{"num_classes": [52, 7], "norm": "batchnorm", "rnn": "gru", "beta1": 0.95, "eps": 1e-08, "max_steps": 2300}
Rows from block 5, named by matrix and row number. Each number is 128 + 24 x the weight over its row's rms, rounded and kept within 0 to 255. All counts start at 0. Numbers have three digits each. After the name is the row's rms in percent of the matrix's.
# weight_ih_l0: GRU input weights (gates r, z, n stacked) (model.rnn.1.rnn.weight_ih_l0, 384x256), inputs 148-184
weight_ih_l0.62 087:128128128253128125128127128128128089128106121128119153123128140128128128162080128128107133128125128157182129128
weight_ih_l0.63 127:127129137127128128128128161130128129128075128161117127142129134128132147165125108081099108139128121167137184128
weight_ih_l0.64 037:128128128127128128128128128128128128128128128128128128128128128128128128128129128128128128128128128128128128141
weight_ih_l0.65 147:109128122185122129130130105129131230135138112209141125054128130127152125151178128108130165129132129126131085139
weight_ih_l0.66 054:128086128109128128128160128128090098128106128103128128129128074128128125130078128079127126128128128128149129128
weight_ih_l0.67 043:128128128143128122128129128128153127128128128127128128106128128128128179255127128120107128128128128110125129128
weight_ih_l0.68 067:128128128220128128128134128128128126128121128137159128128119129128128127129128129128162128128128128126129065128
weight_ih_l0.69 111:125128105127128127148121129135133130128136138166128128128135083110138087128116128122128128128114128120128200128
weight_ih_l0.70 032:128128128130128128128128128128128118128128128128128128128128128128128128124128128128124127148128128127128255128
weight_ih_l0.71 037:094128137187128128128130134128135126128128104153128142128128127128121071128128128128128128128128128128140255128
weight_ih_l0.72 035:128128128173128129128132128133128129128128128128214128128128104128128132130128128128135128128128128129122159128
weight_ih_l0.73 091:128128124130122126131127139151103123119126128111132125124128130120116127112127129126051094129115128114128128111
weight_ih_l0.74 162:085115118149111071093119130129128147128151124129103117115125117139140108162138123098121120140128124136149127118
weight_ih_l0.75 083:132128128128128127124123118120128126128128128118131128107128130129128129070129128144127128128128128127133128128
weight_ih_l0.76 048:128121128090128128128132126128129140128130129128169128128127140129129155103128128128138128128157126133129128128
weight_ih_l0.77 077:125127127188083144121159120127145160128139128135124128129128142149128125125100125126202128106128128126127111128
weight_ih_l0.78 157:170127124121138128128103103128085152169126086129128127128128121134123126140153128114129130128128144128156124128
weight_ih_l0.79 104:127128128168128136128128133128154128128131128104130129133128144106126126184132128105100115128128128137083121111
weight_ih_l0.80 130:132129128163123133128145096116135039128135160128168153127128080127128116104072133150144128128128123132144105128
weight_ih_l0.81 054:126146126192128128128127128128116110128128129128128127130128129127127128131165128128127126127128120121165168127
weight_ih_l0.82 110:124127132134127108128152128128165126141086106129128128128128099097130130186104120099106126128109128130171128109
weight_ih_l0.83 069:122128128129128128128080089128085136128130128128119127127128128177128126101151128128130133117127128133128063128
weight_ih_l0.84 014:128128128032128128128128128128140128128124184128128128129128097128128129111136128128128128128128128101128128128
weight_ih_l0.85 127:107129120139127126125115128125112119117128129128128137127128214133130125125124138143053136131128130057173101125
weight_ih_l0.86 091:126128121132128128133123128142130140121147128126128131125128119115150137131127128118127128133128128121175135128
weight_ih_l0.87 048:128128128201128128128116128128124128128120128128128128128128128128128131147126119127128128128115128167129134128
weight_ih_l0.88 082:127128128243131128128062195128130120128132153128083128128128127128134130140143128128128138129128128130072113128
weight_ih_l0.89 043:127124128122128128128128128128126128128128128128125128128128000128128117139110128131116128128128128128123135128
weight_ih_l0.90 059:128128128113128101128177128128126128128128129148128128116128113140128128129157128124109128114128128126130134128
weight_ih_l0.91 083:120127128134126124128130129120128246128146124133126179130128122128126131133128142128128125159128128132128208127
weight_ih_l0.92 101:127128128153128144128133128151177127127131128121148191134128100122133129129128148113124124142128125232157116128
weight_ih_l0.93 076:125128128125134125128082126132131119154124125129110142127123199128128000199109128127119133129128128160138136128
weight_ih_l0.94 084:143128128102128129128167128126092138128133124128128128129128150128127142101115134131128123128128146129127132133
weight_ih_l0.95 031:128128128193128128128095128128128129128128110128128128129128118111128176128128128120130128128128128127118128128
weight_ih_l0.96 125:139135131073119119128156108125132104128123126127138129128127072101146121142135147129135132148100080185155143124
weight_ih_l0.97 120:132132130130128100127172118128114125123098125126128128111128047128128171148122126128118130128128125126130128128
weight_ih_l0.98 046:128128128189128126128068184128111119128129128127127128128128172135128128142162103146116128128128128064125128114
weight_ih_l0.99 108:158128128119122128128140128128115073128076151128128087137128091124115118128108146128186127128135128142110129128
weight_ih_l0.100 122:116128127135110123126125157111128128129130115128128129139128134128111119127130123127157120128128128125128105116
weight_ih_l0.101 191:108131127132128124149178116128147162128133128123138128124133128115125130126072128128137125131125128121177119128
weight_ih_l0.102 042:128134128015128128128128111128128130128128128128128128131128102128128132128130160126128128129128128127119128128
weight_ih_l0.103 167:128126128134130122128144128128126136131131117128131142121117106129131090148158128139130112128129128129133126128
weight_ih_l0.104 095:129128128136126125119102130161127140129128124128128128125128109128128124134153128128128127128128128106133180128
weight_ih_l0.105 108:128128128198125128128128200128128121128128128120128161132129184114093128152196118139116128106124128134127121128
weight_ih_l0.106 106:151123128105138121129153136154128175128108129129130120160130045131129131109124130140177128128128128088141160117
weight_ih_l0.107 133:134150122106128151128133128128121134125128155145128114123128125129126160118125130117143128135122129151125061128
weight_ih_l0.108 069:128128128110128128128116128127145194128127132127139128130128129129127134108109130128146128128128128000121128128
weight_ih_l0.109 097:112128128103128128127109128128128151128115129155121127084128108128128174127095130129144149108128128180126121123
weight_ih_l0.110 119:104150128104128120128127128128128130128133144128123130134130029126128086125166142116134126132137125116121143131
weight_ih_l0.111 055:069126128143128128128112128148129122128039128126124128157131128119128153128033135118128132128127128130123153128
weight_ih_l0.112 078:128128128128128130128129094129125125130128126129128149128128123128152128106112129125132127125128123115128128128
weight_ih_l0.113 105:108128128160132127128116136111128110147191130128122128128128168128142128127182128129120144128128128128138114128
weight_ih_l0.114 082:123128128130128128128096128128130128128125128128124128128128109128128127126154186133131140128128128099130128128
weight_ih_l0.115 033:126128128136128128128128128128096126099137128128128128128128152203128027128100120128111128128128128115128128128
weight_ih_l0.116 065:109145128184147128128131128128128130128128127162128128128128127128128105132248128124120128128128128128131128128
weight_ih_l0.117 123:128128134137128127128135128128140079128135136122126128129124149045125110244134124133096129128117128157128144140
weight_ih_l0.118 099:129128129130128140127128128128155129129124125148128128123128136123138127185128127128103098128128139031127206128
weight_ih_l0.119 008:128128128131128128128128128128138128128128126128128128128128042128128128128131128128128128128128128128128127128
weight_ih_l0.120 042:128128128210128129128107129128126255128119130136127127127128210128145147125164123126128161128128128128116129128
weight_ih_l0.121 196:124128131132130128143147143136127121123077127111113126128127064125128132128090128141145142129130128123119142129
weight_ih_l0.122 124:156110128255127102128128128108179130121114162128128126134129134128128132158124128099136130128131128182142164128
weight_ih_l0.123 126:132128128130128128128131128128127125128129121117119194137128128130129126128141128127128128128128119139103141129
weight_ih_l0.124 022:127128128026128128128127128128128128128128128172128128128128128113128128128129128128116128128128128115128163128
weight_ih_l0.125 100:134135129124128128129126128128175145128134128126129128116128180117129109120079125102102124128128127125124186128
weight_ih_l0.126 144:128128140035129129126166165128108143122130129126125151128130127114128149127128128139112130120108128027123138118
weight_ih_l0.127 138:129117118152142139107134129150127132131114128121152128136130122128152109127116158132131126131128118116128173128
weight_ih_l0.128 117:173128128132129128105128131128128140128057115129087113133128110128128132179202139128135163128127128041141120128
weight_ih_l0.129 153:128127128146128129128123108129142140128125130099131128127128147127128112128129136136131146123120127077129178128
weight_ih_l0.130 144:118123128206128131128123128141127098127130154127130141133129125128128095147117129126131142127134105128108132128
weight_ih_l0.131 131:121127128128128128128171128111126121128129128128130127105128125127128084138127126135122106129128128129147154128
weight_ih_l0.132 060:127126128130123189130129128128138121117128133125123126098133127128128093136125128128138126128128128060128123128
weight_ih_l0.133 107:127128126135128140128139130124129120128128128128129132088128161138142150139201129134135142173127129126147158128
weight_ih_l0.134 039:128128128128128128128135128128128127128128126157128128128128136116128122129128128128093130128128128123128124128
weight_ih_l0.135 148:130128128135132136125122130129128149130084133127130137128128156086123144127149135132180129134129127118060157128
weight_ih_l0.136 123:108137112119133135128125132127124127128167188132128147098128119146127130126175129124119164127130128126109073128
weight_ih_l0.137 129:128128114120128130116159130137123134122127131123128128110128136120128076144128128115077120123128123109134125139
weight_ih_l0.138 106:113128128131114127154091128128166116128116115133152127133128175128128094131111128143128129143127128128166178128
weight_ih_l0.139 068:128128128125133133128129128128128118128128128128128128126128128118128128128128128126129128128131128081114128128
weight_ih_l0.140 148:137128120129127135128118093130120107128122139128134137129128148118148128125141139128128146132131101094168174128
weight_ih_l0.141 047:128128114133128128128149128113142151128126128149138132128128119028131168131132128137128129128128137035146255128
weight_ih_l0.142 100:126128127161108128127129131094108133128103109123128128118122115128128122112094128165107125166125106148130157128
weight_ih_l0.143 057:128128128209128128128128128127120155129109125134125128128128179129128114140128133171128162128129128130110118128
weight_ih_l0.144 028:128128128128128128128131128128127033128086128128128128122128133128128129071125128128105128128128128127128049128
weight_ih_l0.145 122:124127128120129128129133128136121124126130112144107133133128130128128120119167161129110151134130128128137162176
weight_ih_l0.146 133:113140128149132128128115130121173129124130128128121127094130146129131111162187128127022151131128128131128152128
weight_ih_l0.147 150:118130128148128130128127128138166165127108149153133105131128182151128136131165131128123139128128137125114146128
weight_ih_l0.148 124:110128143146128129128127129127126136126123139130115135128128126126131133139125128133153129128127108080128146128
weight_ih_l0.149 163:128128129137128120124126127133129093128096151142128142135127122128126120105168128139129131123131133121156130128
weight_ih_l0.150 104:130130128064125129128087130094124140130137127133132126122120115166129129134096125144154126088128128193137127128
weight_ih_l0.151 117:129110151165129128162106168140126107102124147136127126127128157118128119125127128062126127148123128108128161147
weight_ih_l0.152 150:128143128127125128133132139128128128128054099128127128124132122131138114119128129108141156129128125081109123131
weight_ih_l0.153 151:104109128186128110129143152158136133104132167128134128129128138125132162129119159060132157156135128125137154129
weight_ih_l0.154 147:133148128142128152128139169128128129132131130128142158128128120130125158128144135128147147129136105148135188126
weight_ih_l0.155 134:123111128192128115157151115128131113120106127129149158126128119109124118156092129126117112192128113000131141130
weight_ih_l0.156 153:171104128156127127128119128122114135128129135160105128136113080128112130142131128106148140119127129103147209146
weight_ih_l0.157 107:130128105045128137124128162128128133128132143128128107130128182128128088129083128130128127128137128043129149129
weight_ih_l0.158 105:128134128107128143128128181128128128128130174128128127127127074113121128111128128128132128128128127145108128129
weight_ih_l0.159 131:122129128178128128115154128128153246126128111129129122082128085124128138130129129111129128128129139112153130146
weight_ih_l0.160 151:128128124208142126122164128154135099125087147131110115139128137114128141100122129126122129128134128160183131128
weight_ih_l0.161 100:128128128156128114128128128128130178128106129129128128128128131150118131128176128124126095128128128027127177128
weight_ih_l0.162 095:117144128144128138125119145128134174128154165128103128128128145128128154139135115131123127128128165133120127128
weight_ih_l0.163 077:128128128127128128128137127128129128128127128128128128133128118128128129129145128177130128128128117093129190128
weight_ih_l0.164 131:117128128194141128129127148156136126123130128130106114128167127128122135129143145125096119124138125135130148134
weight_ih_l0.165 099:136128128107128125127102128149137000146128117101128123136128117124134062132119121139146128128129132161139143128
weight_ih_l0.166 140:128133134156134124128156127123131122128178128132117127126129153135129094143198124122068130128123075068132168138
weight_ih_l0.167 087:128128128126130128128126130128050126128073128128127127148128187128128145128113128131155191128128128089126129118
weight_ih_l0.168 014:128128128121128128128122128128128130128128128128128128129128128128128127127128128128128128128128128127134128128
weight_ih_l0.169 095:128128127034128127128128171128098126143117129128127128136128085128124128128130128135130130125128128023165128128
weight_ih_l0.170 146:130128145124128141128137132113137064128129128124130143140129147129130128120173128115145130126128124175129096124
weight_ih_l0.171 076:157128128235128169128133138151129105130051116127128146128128134129128129130141128134130167123130128220129124160
weight_ih_l0.172 035:128128128000128128128128128128122128128158128128128128128128129128128124144115128116108128128128128129128128128
weight_ih_l0.173 041:128128128157128128128132128128136128126128123128129128131128179128128123128135128127118128128128128095133123128
weight_ih_l0.174 061:124128128126128128128128128120128128128128128128128128128128125145133219128127128128128128130128128139127128128
weight_ih_l0.175 025:128128128126128128128129128128128127128128128128128128128128126115128128128128128128128127128128128000128144128
weight_ih_l0.176 158:123129129182126152129132155131073113129130090134129103104128131083134128121212127114130128135129154114154137128
weight_ih_l0.177 102:128132128126129128128128110120129117128145163128128135128128123134151132129129117129125132128128128123160103124
weight_ih_l0.178 057:132128128189138186127094128128124070128128117128131127129128149128128127126208120128071128128129128110128057128
weight_ih_l0.179 076:128128128131128125137089135128120108128125128128173128131128128128128132136128128126128128128128128123128130128
weight_ih_l0.180 021:128128128138128128128128231128128128128128128128128128128128128128128128128128128128128128128128128127128128128
weight_ih_l0.181 146:129125131146145162128137152129151147128087128129130128136128154127135102139153121132134140128126128124128224129
weight_ih_l0.182 132:128128128205128126128127126123128132132131123115128124134130130146135125116140126171129127125128126128139128128
weight_ih_l0.183 149:124118134146132128125129122130147084128131118127135161105129091127132071198149123125125127159128128131129119131
weight_ih_l0.184 143:128127127164129133127173123135135120125130133129134112130128116140127128132141144120115122133128113120125126128
weight_ih_l0.185 099:098128128128128139131107161128128114124129112161136128128128128115128128128127128127126139128128087080131135128
weight_ih_l0.186 154:131127128157128129127131078116159110128134132137113116129128135128128112141142124162125139130128128068133146131
weight_ih_l0.187 124:126128128135128129128148191127053090129128128128129132141128125130128135149128128116128129077114128043128167128
weight_ih_l0.188 052:114128131180120174128127127128128128128128131128128139129128211128129132128133128172118153128128128044154168093
weight_ih_l0.189 067:126135128100128128128121128127128137128134128127128128127128188128128124124128128128119133128128128080130132128
weight_ih_l0.190 123:127128130128128126122128128089113134128129132126130128127125154128117130155136128175186127105120124109085154128
weight_ih_l0.191 146:104128130126128126128136103122102131128246142127134120100128116160126101107182128134091127130128128124104101094
weight_ih_l0.192 086:125128128194128128129132128127130104152123128137128128128128180128128139134137124139131128138128130125134226128
weight_ih_l0.193 141:128137129094128137121126128128128101129071127129129128129128128128128122096148130128127134137129128040155163128
weight_ih_l0.194 114:132128127168124099128125129128127139129125126162128127130132105094128130129158128128132128128111128107124220119
weight_ih_l0.195 058:128128128123128128128128128128132127128126127128128128137128127128129127140133128146128128128125128107128131128
weight_ih_l0.196 037:128130128128128119128128128128128128128127128128128129128128128128128116128172128128128128128128128117124127128
weight_ih_l0.197 124:128123128121127128129145128122140153097119106125129129127128123128128141100128129094124128128129128120135083134
weight_ih_l0.198 076:128107128176131128125125128128134146128128124128128128121128149128128130137120134127122128128128128104128134130
weight_ih_l0.199 081:129115128109127130128130126128103030128128123127086128138128128143128128128136128131129128091117128133129134122
weight_ih_l0.200 112:129128128167127128128130173128128128128117128127131126141128126125124132082128128102124128138128129109127169126
weight_ih_l0.201 145:122127128146128130129086137131108151128157113124130127119126133128127133170167128144159145128128128113169166127
weight_ih_l0.202 121:119116128182128128128162128090127040127135143127124115129131176095128094184134128134112122154127128239173161131
weight_ih_l0.203 146:137128116155129111141134126127128134127160129189128128107128192125128107128128128081173133128128128099177188141
weight_ih_l0.204 091:128128125127129128127130121126137124128129131129128112129128098116126108137106134127125127128122126092138140126
weight_ih_l0.205 147:136126128189128128128143105123127110127143128128139138128129162136128174129127130119130131156138115148119190127
weight_ih_l0.206 142:123137128103125128129187126145118124128128128128122159128147143128128058139148128126127136128104126155101115128
weight_ih_l0.207 086:128128128131128126128128128137117109128106128144121152140121116120128093076122128130128128128100142088153140128
weight_ih_l0.208 177:128128128160128133143119152129124086103126079137132125145126180135127129132103130112126128132134098094135167129